A small contrastive image-text model, trained from scratch.
Training: nadamw at rate 0.0014, 9600 steps.
Rows from block 10 of the image encoder of a small contrastive image-text model, named by matrix and row number. Rows with one number belong to one neuron. Each number is 500 + 40 x the weight over its row's rms, rounded and kept within 0 to 999. All counts start at 0. Numbers have three digits each. After the name is the row's rms in percent of the matrix's.
Before each neuron's rows are labels from the 100 images, of 14848, where the neuron reaches its highest value: "top examples" is what is common among them. Only what is clearly more common there than usual is listed. The data: rendered scenes of coloured solids on a plain floor. In brackets: how many of the 100.
# fc1: MLP up (encoder.blocks.10.mlp.fc1.weight, 640x160), inputs 108-159
# fc2: MLP down (encoder.blocks.10.mlp.fc2.weight, 160x640, transposed), outputs 108-159

top examples: brown object (57); yellow object (48); its colour: brown (34); its colour: yellow (33)
fc1.191 100:500500500500500500500570559500500508420500579500500498566500347475500582500439374379500500418500524500500583449534392470500564500500500500484500500474500500
fc2.191 093:469502518497500535472604503500469482500466500500436500500500500500545614488500463430530500500481568500500653500508500532578500500499481585500500500500525569

top examples: brown object (96); its colour: brown (61)
fc1.204 118:500555520500542500500500539500500547491534508531500396500443500573500604488464424515492517494500609573442500500500500500470507500457500500500437500454535574
fc2.204 094:500500500500539500500472432500500498564568473495500500500486500500500500342510392468500583520468500582500500500500571505500500500500500585505439500500500582

top examples: cube (36); hexagonal prism (33)
fc1.387 131:500500500522402500500500500500424455432489611500500500500426474433528500500500500500564488500433500500535633547500500500500525500500500585500572500500500470
fc2.387 194:500549500500384500500501500500500459536499584471500500500500439500461500477500601467500508500470500525582491409525500563500493500532485530416500500531530516

top examples: purple object (49); twisted bar (31); chain link (29)
fc1.378 104:500483503518500500500523500500500500511516500486500438500500500500598500500356500593500500398452482531520500570500500500442593469507562457563445500465404500
fc2.378 093:527500500500500500487500400500523446500490503500500500500470500500494468500533500624500491575500387500500431500437500466500500500444500501500450500500500426

top examples: red object (100); its colour: red (34)
fc1.52 109:465500535500500500500500500500447522453470500500559500502379500436566500443500439500484483557536546412455524500519500500434576439546582500522573500550500500
fc2.52 104:556500447440633488500500476500548539498500491453495408481568500490500472479500537475489500518500459500518415497473500545504474509500508626500487443500389500

top examples: teal object (57); blue object (47); its colour: teal (35)
fc1.139 010:500500532500500398450500500440500500500455410426500552448500483566479561500495500500566500509500500500500505500467409476523500500517500500551500483484403500
fc2.139 009:500500500500500562500731500403500516500500544440435478548500595500500470529500500500500500500500500461500500500552525500471500500500453494500500500389500500

top examples: purple object (49); blue object (46)
fc1.128 107:469500478575487450465584509559514500453480500500500372500500500500569500500500413508500438421537551500581500582500500512500459455500500500465489500440451500
fc2.128 099:500489500494500493500500395532500500505500500551494530500539500500500500500500500500500500636500500500500500500524500438500533468425597500390500500562500500

top examples: yellow object (46)
fc1.110 084:500500583500501500483500536561424500500500500460500500513500500571500500492485500500500500500579500500542578544408500500509603500518500500460500513388500520
fc2.110 052:500544455474442511500500500394476533460428500500500511559496500500431500525487557424582500500458500500545500500500500480500500500560500430500500500641500500

top examples: spring (61); red object (54); largest object: spring (42); its colour: red (27)
fc1.423 124:507500500525500460449557500549511506448500512500421450536508478500500546500508500500500466460500572435536500590578500504500500449500572500500500500500344500
fc2.423 076:505500500500500500459500422520463501428461509508480491495500553500581500500589500464530489500492535440477480537397500505500583452415544566353593500587500604

top examples: light from behind the scene (63); hexagonal prism (29)
fc1.16 094:404500516490549527494500546500500469500500590547500500560500521500551500531500500500504425500592598500500500544568462500500574500570517500500500429425500500
fc2.16 085:460511615532500538431500483500515500406500482500500500557434529500500606447482508464500500500521553425500596423500571500470548500500500500500500518500432507

top examples: teal object (45)
fc1.186 009:519477583500439488500517503500500525462500461500472500606500500500500424530493558546531500483487500500475500500500398500547487500500426500500561547500537405
fc2.186 008:500500500500527500474541500501511207409500500500500500500590484500500500500500500496500500437500500500529454500500500471500500500500520500500500318500500480

top examples: grey object (53); pink object (49)
fc1.184 094:500500596466500500457464500500500536500509527492497500500500519415553617391500500500500500500439433500510548441500500389538667500422435500500500500445500565
fc2.184 076:502500500500600500511557434549479505500500457500500467459405500528500500500509519500413500500459500500500437560500543602500558500500476500511500471590500500

top examples: cube (32)
fc1.288 109:493500499500500500483500484481378487463500503444500500500500464412554500500500426404547500552500500500500500506500474405500500530500573500394536487548500500
fc2.288 108:483500500530500548500503500558500500500414557486500500500484493452414532461536542500515500428553500470606495500556502529496504500530500470339500500494488548

top examples: black object (48); pink object (47); cone (36); its colour: black (31)
fc1.480 123:500459465487500512451422536533500387447438500500451529458572560468492500434446428416546500500500437500500500500500538500500500528500495473500484500469500481
fc2.480 095:500500500500500500472500423515500490500500501500458498542500564500500500528500500556500500536500500576500470578463573409500591500500500500447500502556500500

top examples: yellow object (47); cube (33); hexagonal prism (31)
fc1.68 105:500500478473424500458500543340500500500500500500500500537500500446500500500393500513474487526486527589500500500500500416482500599500500534500500595458500500
fc2.68 097:500500500542500645430500477500500553500500542500500500500500500500500615389543542450553500500500503500500500435500438500500564563500460500370500508500491500

top examples: teal object (77); count: one (60); its colour: teal (56); bowl (39)
fc1.246 114:530500508500500551456582500400436500516476500500500551522500500561547491500500461495430381500506500589500500542500571438459500593500462505500500500510523500
fc2.246 138:537434553480557480500526500456500500518458500500500500500500500500482500440526472500500500558500408500506474500500593500500469457500500476569487500549645500

top examples: yellow object (64); its colour: yellow (41)
fc1.623 105:500498500487459500417500500500500477500500500500468559537500500482500500501461423598481500500542628500406500541430500500500500542500570431480481593525500430
fc2.623 052:496507528500500500442500315500500500500462528531542500500500500500500500451500576500559443436427500500500500500500500500500500504500500500500500625500500500

top examples: black object (71); pink object (50); its colour: black (37); its colour: pink (28)
fc1.485 095:505507599500500489500500500500439551500458500500485568502424557500464545500500500500493500487562500500500610522500528470500535500500500460365500548447500500
fc2.485 097:498525500470501500477423500423513489486500500480439557500500377500500496495500569476449500500494500466500441500478500490454487500561500500615500518493563526

top examples: grey object (61); red object (47); its colour: grey (26)
fc1.360 105:500500579444500490500573500500451500467500500447439496578429566500500500431500500569506500499506500465500500496500500466500500500500549512457518561500473500
fc2.360 103:493500500500492621505500476488500519478568520461425529500500392500498475500481540500432500500456500502500456500385500561500500500531456489629500533500542513

top examples: cog (38); its colour: blue (25)
fc1.232 109:500500500483518556500500543500437500492500445500500500500500565500500500364500500500522458426500572500500470500500494500450500437500500413500500500437500534
fc2.232 094:454500500635617484500500500500382500439484500537460550511500546500500500441500430493467500562500500489500558500500500410526482500500466549523465500479500500

top examples: light from behind the scene (66); orange object (59); cylinder (33); its colour: orange (30)
fc1.157 092:449500500500466500500500554419460500475522603500500481500500500500569506511500429497500500500579580474490579500589500500458554561416518500387500436500458466
fc2.157 108:490500591553406637458522500478498512414415524503450500537500500500543560504464528500548477500491507500500544500500502415510536557512500500404500500500449525

top examples: light from behind the camera (55); yellow object (53); pink object (48); its colour: yellow (27)
fc1.33 010:500344500445550500500500500500500404505512500522553500502500500500453487500500561379500339500585457547500493500402500500546500426500500500575500500461500500
fc2.33 007:356516500500500500500500500500407523500378322500500500626500500521500500500521500500500500500439500500458500500500500399500500500500500529500500507500500500

top examples: count: two (46)
fc1.618 087:458500500500500500451500511500500482500501500500456500500568500500500500500497502493488436479500618500403500498425500500533568500517579500483526555494458535
fc2.618 048:476500580500473500500532367500500500500606466567463500518456401409500491455500524541456469491470500500500477463500500500500500500500477523500496569500500500

top examples: its colour: brown (27)
fc1.364 124:376499504500500500500588558459380479429500500500470500589500500500500476389430500500516444406500500554500500500500500500507519468544484500497500491432500552
fc2.364 139:500466500516500500510517500500427574463489493500420500542500500519500588564534500500482522500500537462608586519502500500574542500513424500500500500516500500

top examples: cube frame (62); largest object: cube frame (40)
fc1.371 135:400414473500500500434500500513500622500500500500576450500426511519531500527500500500500524500472500500395500500500500500454530535474626448500500479500396500
fc2.371 174:500484500494560459561428500500514474465388500500433466517512526500533534486500500503500500500599391538500500579500443525491523500533422490573446461500500501

top examples: disc (32)
fc1.47 095:500489464500423515372500530500500500500444600500500500484583623500515500500500459500519509500476416500500500553451500436500500564500489500475526442507500500
fc2.47 068:500556500500500550500498500500500500500536500472500439490500514500500500518500500500500500500500500500500474497500548522500500486500466500500489500500530500

top examples: its colour: blue (25)
fc1.50 106:500514500519532500500611500584438444496500492500473500497397500500535500535500500500500474500494500500499551500452500500500500513515500500455500500439504500
fc2.50 092:504500500356500500500500469500528582509500500500500500495473500588480500500500492481431500510515500500500533500577500500371500339500500500500510500570500500

top examples: blue object (66); count: five (45); its colour: blue (26)
fc1.537 009:500590500500500500500500568500500574519445483500575508500500500500500601500467537500500597493536500583500447500545424372323500500500552500500500500500500500
fc2.537 007:500517547485573500500500495500492500500500500500336500500500500500594500581500500500555500500500423500575500500500532500497500500446527500500401500500500569

top examples: pink object (57); green object (55); count: five (41); its colour: pink (26)
fc1.122 098:441500500554524541527529522488500515500500500500481394500560400550500543422500500500451500500481500500362500537425553501478500500481457500500587509460500500
fc2.122 074:500555500511462500501437500478507484500500500515498500499402607485500500500500468466500606500500500500500500418500512500500500500499500500500412500500500482

top examples: blue object (94); its colour: blue (42)
fc1.62 117:442500495561500475441482500543500491500413500500500372498500569489500500467500500455500500464559458500501500592500500500500500500461502500500456500500499500
fc2.62 090:481468534463500501500500500500458459500464399500500500500511500500500492418600500485500500573503500453500461500544453457485500500500624500363500500564496484

top examples: spring (56); largest object: spring (39)
fc1.123 109:475500496534457500500500500500500500500451500489500500572551488443500500500500500500500512500582500472456500500581443500508626500455500513500450500462500500
fc2.123 074:500569500468500500500500500500527500500500500500500500500589516500500500500625500500500561553500395500500500500409501595500500500500500500383553442500430500

top examples: brown object (83); its colour: brown (42); disc (36)
fc1.345 126:500469500500500524439458585449510575451500500456500500500462552500500662411500395465500500504530598500500520417500500468500537511500595480500500500500541500
fc2.345 114:468565500500507461500494466500500500500477500500500453520500500432500500433500500500498500432500518535500582500635505513503556500528500544500477489400563500

top examples: its colour: orange (25)
fc1.168 010:500480505500526591500500500594464659500500613586500556500511500500485481500426461496500505500491500500567500552500584500500500519500458500500557500500500494
fc2.168 008:578469618559500483500500500481564452518522500407568551493457493500500523500536500391500424563547500500500485475500471523500490562544491500459435453500500571

top examples: count: one (97); sphere (28); its colour: black (28); largest object: sphere (26)
fc1.264 112:510500521500551548403466500425453509500500410500602514500443410472500500500430428500500500500500500500461550478484500500444484551406500500500500534433500538
fc2.264 113:519528484460500600482500500447465542500451511524520500470521616500465500427562500500500585569456456461493500500500500500547500500500500500500500500580500585

top examples: count: five (41)
fc1.300 011:500500500500500500500500500487490500500464516500500500542538409402500454482487500530500500500500539500427500482500398486563479500500526476596468500500555500
fc2.300 010:500275484500486443500500479500500500500500500500379500500666500500500460473500514500500500500540500540500500500500500500500500509500442620500500500500500500

top examples: light from behind the camera (50)
fc1.249 018:500378500500441500500500463500440500500507500406478500530500500529500500500483500500535510500389500515500467413500500390500500500500498500500500500500465540
fc2.249 015:500500500479500515504499500500323500500500500576500500500500613500538516500570500600500473500500500500500544465500461545500500436500500500500425655500500500

top examples: grey object (58); red object (55)
fc1.481 124:501500500500556513461500585500527600500500575500500450611509450500513500565500544500500500500500500500455529500492468478453595500500500416500522436475500597
fc2.481 152:501518515500500394504479550488553500529500485491500500502500500573566500500500500548433531500500500548415488500500500500500552461532549500483500500500452583

top examples: red object (74); its colour: red (34)
fc1.615 124:500500500500485498476447500500500500522478422500500446461409500500565485495379435586500500500507500507500500578500453459367570500542638500500500500434438500
fc2.615 117:519500500353500500559500451500436500500485500500419500500499500610500500504539500465503535500495500527500535500500500500500500498500500477500500500500500489

top examples: twisted bar (37)
fc1.293 100:500500500500500521500500530500500500528500500500500500500500500552516450500500626500500500500500538500493500500500514500500500597400456500345420451500445500
fc2.293 101:500505481517500500592500489441558492500473500500500449500500500547500500476500439500487500602525500509532476451538640538440457486556500431500500500543480501

top examples: pink object (45)
fc1.336 013:481500500539539500579558500500500460472494500504500500500523508500526540525500500500425500571500555596499504514500455500500552500513500499500415656500500500
fc2.336 010:490477500500500485500500500500500516429500500500500500500527500500500513500500500537532507504493500537464500500500500523500500451538565500500512500671601500

top examples: blue object (64); green object (59); its colour: green (38); cube frame (32)
fc1.625 109:500535530539500467500500500488500500429370518500488382554500573500488500500467424500500500500500500500508500500500580445500459558500633500487500451500448500
fc2.625 115:500500500489561445500500475522514500500500500500508350463500517428500500500515500463508513447514500488500500555500568500451500524555573439479500500536500489

top examples: orange object (59); count: five (47); brown object (45)
fc1.327 073:481500467500494592474477608445515500472500500500500500534500487500581567446500460500454438500488500500500500500507500466500528406500483500500476545474499500
fc2.327 053:500495522500500572500467500476500526494500500500500500500576500530480531402500489419531467500497500509485500377576598500485531667500463500561437500488500512

top examples: purple object (69); its colour: purple (31)
fc1.522 074:500500540500500500477500500500500537500500500434413571476500391390568500500500500500500500500448500479482500500500500420514500500430500529494513500500422573
fc2.522 054:500500500500515500484500500500500420500500500500500500516446630500491504500559500603500500424587500500500445500500405520500514550500500455500500500500500500

top examples: its colour: yellow (29)
fc1.401 010:500500500500500500500500456457500500499555564358569516492589477500500545537423535441500458500500500500477433500556500500500482448555492490500500500500500542
fc2.401 008:500512500471526537500500500500678422500500386613480538500634500500500500500532500529500531500500500531500500500457463571500500500500470500500500500454500500

top examples: pink object (51)
fc1.359 096:500500500489442500446500500500500500500500561594500500500370639500543533500462452500500500500500447508500500500500500500500609500500526500432511429500501459
fc2.359 074:500500500500500500500500450500500500500405560500500500500500500500500500500500569549537500628500500501500500590500425500489500500500500500534546518500500500

top examples: black object (56); white object (56); pink object (47)
fc1.94 098:542500500616496607500458500492532500500479500414447445489488369326528500500500500500500500541492483536500500585432465500500500500500495500500500500415500571
fc2.94 059:574549500486500500547528500500500512487500500500500500500500637393500586516579500400500500500461500408477500388500500645500551517500500500500500500471519455

top examples: purple object (100); its colour: purple (57); count: five (46)
fc1.562 120:496500562481500507500500517500433500500434522513500449500500500500568548448418519553519465553500453521500500564500462500500490500500500499500454483436452481
fc2.562 138:463550518500494500509428449480388514532585500525557601505500553490477482500500611535492460500473500561500435500500566423500485476566500448597500533500515500

top examples: white object (96); its colour: white (68)
fc1.3 148:443533562485500500377500594500500500500500465450500500501500538506500500500523555403500452500445522500444510500500433504507500572473598555397500496500500539
fc2.3 189:544500432514448500550548404422500500500500563518442500500499441408500468540512519500516477477500500504571493547520503500500500467579500522613500500496552448

top examples: light from the left (49)
fc1.124 022:500500452500367500500492500538500541500500500500500500500500527500500601522500512500500541688480500501500604500450500500441500500500500500500500649605463514
fc2.124 025:547507596490512500518585500500426467500517500500500500568456500460500500481537486646573500504500500500500485500500500458493522500500500366500500415500434500

top examples: pink object (51); orange object (46); cylinder (32); its colour: pink (27)
fc1.194 099:500568500504398500500500500406450500452500536500485536500500591529464522500493500500500497413500449496500536531500632410449599527464457500514469500500497500
fc2.194 103:561500442413500524500439500446492463575500544500457500503488500526500500500531565452500500484500437558538520500500500500560500575537500475428500500500664472

top examples: cylinder (38); its colour: blue (27)
fc1.580 112:433500543500403500500500550474462500500500590415500500551500500455517521500432500500500500500500476500500500500500500500500485583500507510355500414500391568
fc2.580 159:461524493500500588493500500512493447500438500500500500500500432487500500529468500456614500500491500475500549422454569500500571545500489500415500500544494500

top examples: black object (51); its colour: black (30)
fc1.21 091:500535604535491500500436500500513500500500469500500500500500500437500500407471451500553500500560496445457500428498500443500483500500500455500471500413505489
fc2.21 077:500471500430461500489572500466500500509500513531500500500500669500388500500528551500531519590500430500500469500508500500500542500475509575500500500500500500

top examples: light from the left (58); yellow object (48); its colour: yellow (26)
fc1.161 010:500500433500500500500484533500500500500500381513524500500515500495500500526500500468500416500351507474500500503403443515355500496435404500500500548500500500
fc2.161 009:622601549498535487382557500500500347595509536500538458560600500500441505468500511544500500500500500500448500500500451500500500500500500500515325445587500500

top examples: black object (66); pink object (47); its colour: black (31)
fc1.81 085:500500530500436434435496500500496463500500465500392529500598500560538492500493530500535521500564592471513591520598500392500494481500528475481500550500500474
fc2.81 047:581500500416507497521500381500516500515500500500500500500511500454500500500506500500451468434500500485500500500500531500500492500500500376500500500475408500

top examples: purple object (47)
fc1.254 093:500500500556464500500534500538500500480500479506336425500500500386573500500500500500503481500500500500500500500500503500502500500500500535500566500486486449
fc2.254 061:478500485435500500461502500500500464500500500500500617500623500500500500500500500443500500554500527412500552434500500500500500503500500500500500482500468589

top examples: blue object (55); pink object (53); green object (46)
fc1.365 085:500500500500507648500500500529488520472500500473500493500500500500592500500500479500449500451500500498500500598500552418553500500368500500466552515500500488
fc2.365 062:500468547500523345500500413500500420500500500500500500559500584500395500500493500582500500505528500500587500500500462495500541470500500500500500500562500500

top examples: green object (49); count: one (41); its colour: green (34)
fc1.440 096:500500430559466550500500500500500497500500500500500500500500398500610500500458476472500483481500500538500584491500500428500560500500500500534500517500513473
fc2.440 051:482457500500429500500625500500500500500500500541500561500500523500500500500500581500516452500500500442500500500528500457500500500540469500500489500500500500

top examples: white object (53); teal object (49); red object (47)
fc1.550 009:500500467432390500500500500490500500500500500500500552500561419385452500500457424500500506548449500500500572480482500510477546524430507500409531500500444564
fc2.550 006:500507544489500528545586500500451500565440500466500500500500500500500500500509500724544462500500500445500496505530503412456500549500500500500500478500489591

top examples: its colour: yellow (26)
fc1.638 011:500500581395500500500500500561500500549442500500500500564566500500515500500456500500500355466500500500504500448500600500500500534500500500500500500500500500
fc2.638 009:512607500500500540500500500375429484500500500500500500479354500500454500500500506577500588423455560500500497544500500456500500500500500500526495500500500500

top examples: cylinder (47); largest object: cylinder (27)
fc1.294 132:447500500515408500500462507500500423482500535500505500500500500500500500500488500542500500410518500500500500500500500500500500500500500441500557500432500500
fc2.294 125:452615466533500500509461500531500500568500473500500500500500612500500390500500605500562531500500500332481500500500465500441463500500578500450500500500431500

top examples: count: one (57); disc (41); largest object: disc (39); cog (29)
fc1.366 171:442406470500501500500580500399488662320500500500500500594410500500500564412500500500500500566500500514500549500500500422500500500426500518467520477500464468
fc2.366 206:511500500500564514500424395500601500500500500500500443500500549500500500478500500500500500500541500435444381500500500500500500500500500418471500500634500449

top examples: cone (39)
fc1.84 089:397500500573500500448434542525482500497500500512500444532522552464500493500500500451575500446557508500500522500500500500451603540485510421500437484407499500
fc2.84 080:481500500529483500519500500500458535500500500500435500528486511665500500592500500500500540535500514545500500500500586500500583402500510549500500500517500500

top examples: blue object (55); yellow object (52); cube frame (38); its colour: yellow (30)
fc1.102 136:455424500500500551446500530534525544500500500500500500500500485500528477514414464451500475430428529570395503500455500500540513518394500500500500500500500500
fc2.102 151:551500527436622500556500500500500500500456500500411500500470580497576548480500450470500541500571510419601506500500439521519496500604500500500500500500422500

top examples: chain link (33)
fc1.230 134:430499580500500519500601500500500500500504580523500430552481500500499516500500498551562500470500500500430500500503560500500500593500558417500453452500500500
fc2.230 157:572500500500500500566502500491500500426500569500467500500500415532513574500500565500482535501554500507500500500500500496443500500500491500493467500500500533

top examples: spring (58); count: one (58); largest object: spring (44); its colour: yellow (31)
fc1.4 126:504471490445500500405500500500500500500475526500500495514523513500500500500517479500500470499519568472428500553500496500500578549538551500466523536500365500
fc2.4 107:500500500526500548500500500500488500500500556500500500543500455404500512452613500500500530500537418500495500550500463500500546439500500500500533500500500517

top examples: yellow object (99); its colour: yellow (39)
fc1.370 114:407500559500500500435519566500500500500500607500500544500500500500500500579449500500547406431500500481500626457511435500500543500520527500456500500500486500
fc2.370 123:500544500448430607500500500500493538500438500485500569500500481500416522513462500457597500500500500418500548425474515500540500500500518500500517500500464425

top examples: blue object (76); purple object (68); green object (49); capsule (29)
fc1.297 118:465500504562500571500454530505515542446416500569500500500513500500500500500409509566511454500500500500524541500500500483445500500415500500500446441499501537
fc2.297 142:538500551500500500500434500532500504553590486500539570500465479413482423532500573574439468411477500534430432553500500500500457500516441443574468560475500500

top examples: count: five (73); blue object (60); purple object (52); green object (49)
fc1.513 125:461456500470506500526529578485483557456408580486506500500529530551500562433492582468500500593454500500500553418500512498526500460496500529474500494500500528
fc2.513 133:500500521500500509504429499521562471546539487500539500509500500396500457487492500500534601500492484419500442432519481445500489547455500460544509500466500500

top examples: chain link (50); red object (49)
fc1.631 091:500397500500500518500521482500500500469498500487500460500464500475500497476509465500461483530500541500500486500530568428500532500419500500500531500591500458
fc2.631 071:563434516500500500494438550500500481500425500594500474500552500500419500500470500500546362635500305463573500500500500502500500500500500403500500500561532500

top examples: cog (46); count: one (46); largest object: cog (36)
fc1.497 134:500467500500516500500500500500500606435483500586500500500500507555500500500470523500500500500500491507500550531500470500525541529376459566500500500506481500
fc2.497 156:500500500500500500500500458500533500571500465500429455448500560500500500448552500500500415500500389455570374500419502500528446426449500462500427422500495500

top examples: light from the right (65); green object (52)
fc1.447 041:500428500500500500484478502500558500463507475500500493494480522495540500540533500713456500500500499500500488567500500419500569500472500590500500500509500421
fc2.447 023:457582541520500500499500500437419500515481500500500500500565500500482500459500582555500500627500500500500445610489500500500500498500500383432457500577535454

top examples: orange object (92); count: five (43); count: four (40); capsule (32)
fc1.219 108:500500482500449570484500563450500500500500462593500500500500500478519500396500462500498500545565486554496479500575529436450500447500474500534409517489540481
fc2.219 093:500537509445500407505487520500507528500500446461500500500533500500500500398572412477500546500500476500503500500604618538397411533500486518500397444497565505

top examples: cube frame (33)
fc1.166 105:392500500458563579500570500500500500494500507492508500612500481535540500450461500500500500467500568510390500500500551473437500500500500428535500500444492500
fc2.166 087:532511558500500500480500495520504531500421451528500500511467542579500590500492420500500561500537551514502500500500500517500500500500442519500448500535412500

top examples: brown object (82); twisted bar (31); its colour: brown (30)
fc1.223 158:467548500506500500493470545543500500500500483500460500500500547500565591500503460437500500450500582500500500393500500479570519476494500500458500527500501554
fc2.223 153:500465500500500516500539470500484500500500445471500578500468500483560500445500394459482500500500589500508564446500500500500518570500517577503478443500500500

top examples: green object (87); count: five (70); pink object (45)
fc1.542 125:500500500500438500500500585500452501459500557481500500478549566500500573450500572500498500585500500500500559461500494500534527500491500537429500500500463525
fc2.542 152:580503539505500500500437500534598487535541500500500473528500500392500500477510500500500661500495478453500416409500500438500500500488500456500524536500500542

top examples: orange object (63); yellow object (52); hexagonal prism (41); its colour: orange (39)
fc1.276 112:500500454500434456500562567439500500457500549500500500573454452500500500615459500529500489500500615500500500500500500500500576500500504500500502500500500500
fc2.276 095:500500500500500614500500548500478516467411500568531500500488503500386527500531624500500500500500404500565555445414500500500474500500500500378500459500500500

top examples: brown object (70); its colour: brown (44)
fc1.49 093:500500559500546500448500492500500500500554500500500481500490388402500513431438405421500466433500500500460500500500500422428500500500500431500500500500497500
fc2.49 106:500506500452500500543500500500478525500500534419500500466563599500451500545492500500500500555500601500500525410500500500524614484576478548518500506442490500

top examples: cone (29)
fc1.13 112:376500500500500564486478500500500535502506538500500500505500463500500500468489500500500504500506500494500500500500500500500572440500500500500424500451500500
fc2.13 064:500466547549500500500500500500504552500500500500427449495489640500520500345540500500613500500500500500500530498531668377518523500474464528589420500500500500

top examples: cylinder (38)
fc1.388 046:528500420500404500500500458500500500532500524500393500500500500500500497500500499354552500500429500500500514500398500398558500500500566500500500582500500500
fc2.388 027:443600622500500500390606500500500415478576500500500539500500500500500500566500516604500497500565500500500500580607500529500521624450500530500500472547500486

top examples: disc (35); its colour: pink (26)
fc1.540 149:467500500469485475500526500397423500425500421500500500662493559500517500437509500633500489500500518500473500527500493396480554500500500500500500500500524444
fc2.540 193:473500500566571500500500500500485500500532500568500500500500500516442436516526519550500482526500513456551500500416500504500500500458449436500472500501562500

top examples: chain link (56); green object (46); its colour: green (27)
fc1.93 108:486547498500500500539500511591500451488500500446500500521539500500527518523464500473500500458507500500414494509500500459500500500558534500500426459500384478
fc2.93 129:500500549500559534509500500500500500500500482478500567458517500500515500500500543502420442633500454500500551564415562500500479500454457529550524500500500495

top examples: white object (46); its colour: pink (26)
fc1.639 097:413500500500335525409586606500500500500500481500452500500500452500500505493459470516482500500466564500529500457500480443451500500500500526500569547500458553
fc2.639 052:500500500500500574500500422500500500500500500500568500552500500483500565500500476440591500500500425494500509500538500500544449470500500500500500514500500500

top examples: count: two (55)
fc1.536 104:463500500456486495500500500549500480500527500500437500500500555500519552502500492460472500448487589479428506465500500500547500500498525500455527508500500500
fc2.536 108:535500500595500529499500403500577475540626454500500565502499419433500454459485446530425441500487500508532451500495561473500500529500465515561500527503500500

top examples: purple object (50); count: five (50); green object (49); red object (48)
fc1.478 096:500500554456493500500554565430473496500476500408473500500500500524619549500500500522449500511520500533411500500428587500490518500479500526444500500500450551
fc2.478 098:500468571500500500523443505498569500468500500544550500500536488489479500500500500500506647473500500413462500454564478504500497563500500456505484500500384522

top examples: cog (39); its colour: purple (29); bowl (28)
fc1.19 108:461499500468500554463500500500500500449500475500500500569411471500500537431500500500528412524500483516500592500500500360471500500500500500513500500500500500
fc2.19 087:500500492564500500496534500450516516500500487500500500501516500491507500409500508500480458562500507570543500500500523500500500524500500500500445510492573500

top examples: pink object (87); its colour: pink (54); count: one (42)
fc1.118 109:475561643482394533500500500500483508408500599540490500563546500500500546445500503500574500576500477441500550500500500462441500500449500500500436500469500624
fc2.118 114:570454438422588488567427500500500488452465500647493500500500500525500500491540558563500500522500463541457459500500437500500424500527469505500500475500500449

top examples: brown object (55); green object (54); blue object (46); disc (31)
fc1.31 102:500505500608500501500500555500500500450500500500460500468560433500545500500500562419500500500500461467500524500581500500497511399500500478500469500500428500
fc2.31 052:559500500475500500483500500500507500500500500565489500500500597500478423500495500500500500500580500500609500383500500500500500500500516500500500500500500500

top examples: brown object (100); its colour: brown (59)
fc1.546 137:500500500500500496443500566500500500482500497500513412500452500500537564480413429465500547500500608500500503408500500500500543500500500514513429500500500597
fc2.546 153:500536502500570500492500500500478528525529460454500507511500500550558574391500380452473500500500551557495549500554513537503500518500381535549442500435513548